{"model": "image flow-matching model", "dataset": "cartoon faces", "image_size": 32, "hidden_act": "quick_gelu", "num_experts": 32, "layers": 14, "beta1": 0.95, "shampoo_beta": 0.99, "eps": 1e-08, "precondition_frequency": 10, "max_precond_dim": 1024, "adamw_lr_other_params": 0.0017, "max_steps": 5800, "adamw_weight_decay_other_params": 0.01}
Rows from block 8 of a small image flow-matching model, named by matrix and row number. Rows with one number within an expert belong to one neuron, the router's apart. Each number is 128 + 24 x the weight over its row's rms, rounded and kept within 0 to 255. All counts start at 0. Numbers have three digits each.
After each expert's rows are labels from the 100 images, of 14976 (inputs lightly noised), where the router gives the expert most weight on average: "strongest on" is what is common among them. Only what is clearly more common there than usual is listed. The data: cartoon faces.
# router: slot weights (model.blocks.8.mlp.router.weight, 64x128, trained with AdamW), inputs 0-127
# up: expert up (model.blocks.8.mlp.up, 32x64x128), inputs 0-127
# down: expert down (model.blocks.8.mlp.down, 32x128x64, transposed), outputs 0-127

# expert 0
router.0:143123170143119157146111147128095097116133099144162096128143131131156143104152139123153129148146131137145150151135103174126170123131146091144166113116122110149133177093117141113139126138120126128126183070133109145093146114163120126157150136125134167080162088174105118128094138113139134159121128103116159087130114152157099150133104100095082126142109154157081106106111124180106101153152
router.1:082090174098167137120117086112109133158097164146160146132138159095180142144121078157124127112104110180143097120148119089126111110112102143130127143133139140080137118158132148104127158190121121160123106110072126158155137141110113118161112128146133144162124111120137132090124114179143113137124068121137124124145134134107112141161100103107133150100094122121125106145140157137152134116085
up.2:123148144153107147134132099100108109155120151145141154105126134151153157144132172109153134156136117151121067094110082160141110211127101109102092161102111141092120126108172174119140124144170150152091157122164125117161139140130103142132132150153166142083127135145136106103121140143141124160095137117097129134090105139113120168143140125117130089141100083103171113118136153143122123143136
down.2:147120121161089123124144128147132115100135107123139129145114115075118128139096114126110135145167144150168137149107112112147124059130124152103122161083113137127148126137146123148133101166147156139140092108167130076110154132130114129114122121118150096136121119141136136106144118127113131136119071157149103124155119092147128134088141107155121088092107056110117094077088133140130059083109
strongest on: sunglasses

# expert 22
router.44:119129146133128160120121131149120126156140138114114089129107133154136142150108104129144152158099139158120119106148121130205160108150163103134175073142144120127066147103140132144097172121144085107129145105156112146125115106116158155105124180117138101111115139184125116097091125128124117132123097102162177095138137155144140170075163123166138099121125164124113136122140106110108114154117
router.45:103137180167100120151081157136117108157126141134096108138121148176131137138170123139155167099156085158106117129134154140176116153157143141172089126133134110122097096121165110117104112091139119115112107114116154107138120112122113127153105142123141137151115091098152096119113148098142149095115140072178105111167131113115115142145148162173172112111107147135106133084111143115129145090132
up.2:072115145142108112106123155143134117161093084130150171107114146121116136117101107112120100124133177126107119126095121160121091160121150163111137122137141127088124127153119148145116117117093137089135147163130137193135064148154163161132164116167082133120126097108138140142157109137198123127111166122148097143121119168147124102134138130093118101115118164133144117163126113094139112167127
down.2:186137124148119161102108166092139131075120136108097137161108159109136125167164156130144134084163185118158126140129099168144128074168153104121151123109127123121111144127116171091117135146128132099132103144110145172123102099136104150151096126149097093123157136097123135158117120137109120147147100152133130150155118146145125066156134104124146151127110109143129132187145106140123104166124
strongest on: bald; sleepy

# expert 13
router.26:119117173071147121156173147105121161128132140135125162137114103134108119146129092169113117115122131143103123138114124118159093116118091159122146156105137143116178136107148181172127161114143103150160148140122161131160171140158121142150175167118108130128128119125222095101122127109085119142165105102119097142124154090126135172138120132139160129101101133138112131109127101116136126138126
router.27:124108161142100152106110147096162126146103102118126090148100167131139132159157147146108103072141121111132107134079161139128123113159129133118101151119127128101128143087103120055111162108069133125090111109128149092131086113098160175125124121136148141161137130105099078139128169122133121098128125122135136131193137112139140172142135112127155112122099170164134123132139160115117110118145
up.2:128126121136125111150173133148142122142127154157195130127142135142150136124164106134151110118096089108127112112097137108131172134104106110117109089120152128187137164112076106147135146173097088108113128142145083110132123157107117147132114165184093084118134142121087103124144113170144167144129119115104119143121158112128141120093091108122110131140161167113138184136105106113098159125112
down.2:071119124128153129128153086114115171084161105145096147185121153099135131125126138145105107096137117115151117128120119140130142143121089116108157113114139121141140123111122154137135122069119113192162126103149122124152116091135158172114089110125130092110137180125123171163106134116116146111117152149144121145167119116127167121124112148143144119101136185114126143184160068108101133130132
strongest on: pink face; bald

# expert 16
router.32:110080113119120137139144138085133143140122118144096108150123093159139158128111146176158129127110073120107098141148138130082066103115127207121130172162123146150152114147143090128150157140098135117114125155091147110106149107150159128145152116140092124121127151088136175164118130115102100129129154118113103140129118112124121110150126107128156094122131076143147167084136145100166120132147
router.33:134101120131110153184110163075158150120141150126162097132157090144142130118145128149081119088102072126111087101138124107113099161122123129168061115145161127112118117119161148123147127166115144132156134158133119127124119162133137093106189160108113149156168150149141143111129103146125110124131126168097114151130128068135097132145136109087154111133121114127115147115132139132175145124155
up.0:132157111123154158112120146071141128126120122108162125109120141082138124109129131108148124106102096162119067125116170077115124142127119160122118117123150136147151110113145110109149124186139143130164131147123135157093121116098135144107114138119105131122131078126160136131071088178146143114133144190099140127173144133154157096183090145112150136101106112123074108150154111134136126149128
down.0:161112149144171161083129156131131125128113129126096117126142146111127126059145167141143107130145084104151163089141106155150151131153125129130102158146107112092129170156143118161172077088117135091121143148146131178133103097129139142131129113123127148125130165125112086142099155116090088127146116085167166159144140105116147122159127123132159109152094151148120109158164113144153137133105
strongest on: yellow hair; cap; orange hair

# expert 8
router.16:118145174146132120080117125131122137129078105150123138142139152125117133130119116101138117106159113104171076110159114168106117098116110113136102131096111132112162166151098159103118108096154077097097118113179144172147136094131138127126131114116174128129117115109149121067129150132120106152132122116112187154103140131157117130143138187130098125171138098100151117141099134158109100117166
router.17:100088185109107141119117126095101105109078147146131152130107128091141123119148077139080134103116137163151149147151126111127082198135114159143140109137148115071140152116147138149180144163139130165129104142134132136170142145088141128147083140112133142128134159138140125117120129111162105116099118097138106139170125108118135149153141099116121100096127134091142136189122116116163103125155
up.0:132146100107107125123123148135115129115176131138138119172106122125112117136110133187152130157131122133101176127121143131089140179125114152069114117163081116114122086065158164172125131105112130114169179117137110109158100143182078122120116164120130128100113116121118099108113115165090148105118127159111156120117116140115109164118134125125114140147131129091129150098069113144122114138125
down.0:156146120064161112125125108137133129117088109144140123099116109110099133099149133080130137125131116147112071123131138153151113082113145081149163116155095106133138165133079145113135127111104152104111076136129132082126122175135118148149146139113123097137138091154105161112138125089167092164136106122130153122134083128154111131123117102160150127138177109110134137076092157116104106125157
strongest on: bald

# expert 3
router.6:126176129099108133088082136097118156110182145155100141144102172129156128151184146144097123097124088131125150135102146121101124145131124133096101142105146121101182102112147109178195125101138138183158142139140114115151142125096170115122107115129112123136131117112127133132135088132136119108165135101151104155159157134148152127128119106147141152126074137116154120115142102106143146165093
router.7:109163077088108132094098142115117154117145149129109131128093159103119101130143139128078159122099142096115139133112189116120113118111102102089099126124118111109131154116123117159157110104147144127123152120161110136164121144104184099118108148160120089120108092119094150140128108164095142143148143127134139151112153121130157108103147122179169112103109157095200148135142093144128140169133
up.0:140131141140130151160154154135116112144118115132138121163092113089121115149120082174104135154116147139090085132128133152133095104129126040180100154149140102118108112110169112116094110131099091137136124084132125096104118120136118129098133146112147074138140079140161162151118119146163103158172120118143112105128123133133170121121071152127110082136134135133108127139135159162131106132136
down.0:133107132071154150118103108178138156137125123105116175073111118136105128126174144125097132102144121108117133137131147178150138177169080164142146138190114139144158154107103113112136141150111146142148160120122141173109110145136105141104168128143134157147160139155124112143173118114132126115146129093115107128143122127141137124134121112158114143151170100132121143151100079141171092080106
strongest on: beard; glasses

# expert 29
router.58:114138170135168145094117097143105152105116153135154160121137186082125142126152101153117115121121096141139119109151137145161090119129124105090134157111153123138147147134149128108151136149097147148133114114106155166127136122123157119152116093140152146076157070101123170112120168186108083128123109153128179103116136105181124137153140162114150112116118095097131121144141114167120152158101
router.59:098122142132103111095118087051131144138120110133154121181134159152168147179163116118131116103148096125132149131122114140148119151123111128155119162119154149147131163124112129158130145089134128127109102117143166105121156114176087134174123126130148123143105076145142096135148096078140156145113134083127143102170132116121128159118119134130104151123116126130136102066102080104109151117100
up.2:114088080104136123121094138104124124133090157144099122142118124154102136160103144127102142144203110141063143097116143155118135192188152144077122126080133095136123158124134125097120144120146146115150135103122141155147143157115155090142172130138147149132101110154126134133130153120107161124133154095124161152123128101104185155141127116117153132157128118113127125148102113102121116153170
down.2:149131156119133146164105099168128107127150114121141114153138096142061131100179117088156120108096131061174107098107121125116116114091127117145110142090100097127128105125129124096149112159110118129105142128102118131118097120131107106128109171136131116110091093107116113191122148145156127091167144084097112138095138097119170112163120145108131138115161097150136108115114120132117113136178
strongest on: purple face

# expert 15
router.30:188128141134121120160144115105130088141146086128122153122090087175114095109190109159131122148144154129150122150098139140111106113125080165158115160128116146118142135111125125128061135141133122111136086128116172094085072130126128123142108153121139180148142150097136118119130136099153135149147131126145130092122136108175120122128142165168098126117112113123123139123185162089137124111144
router.31:054147150126111131169148129143138141100135129113132118093088121133094112146107105144111140095120134080145128085107128102162073132124106126108118122131122143133103150124104160107097152145093110119125082144136127080106115146090142128152174132151144102136172111106089117053148135151148110125139151145139130150125158087183113136112148134125109137138123120131076148150148116137115100118097
up.2:145141170104147134145110128111124133156132176136142103134133129112170132118139142121170128126178141104102130134111110143132069146084120165153114112125142158059112122117148134127138131160128139126114114136104115086151102113155117110099150129113120114126099136141076159107189169145122131126127124132129145149101129127100068176153167104141088165128157101136119117158152158161137147094163
down.2:134148094105130111055070096105127137102114116140099110095143094081165133083120100109133131161103166134169132113108126145134165162116149127119128076117101134101148105129140153131118111092114105151135093103157130134068118134100145133102132114112143113120108145151126142116072119119144149125108123139154141142117178147111102126139128127127149067121161096152120075135130156131124144132134
strongest on: beard; pink face; white hair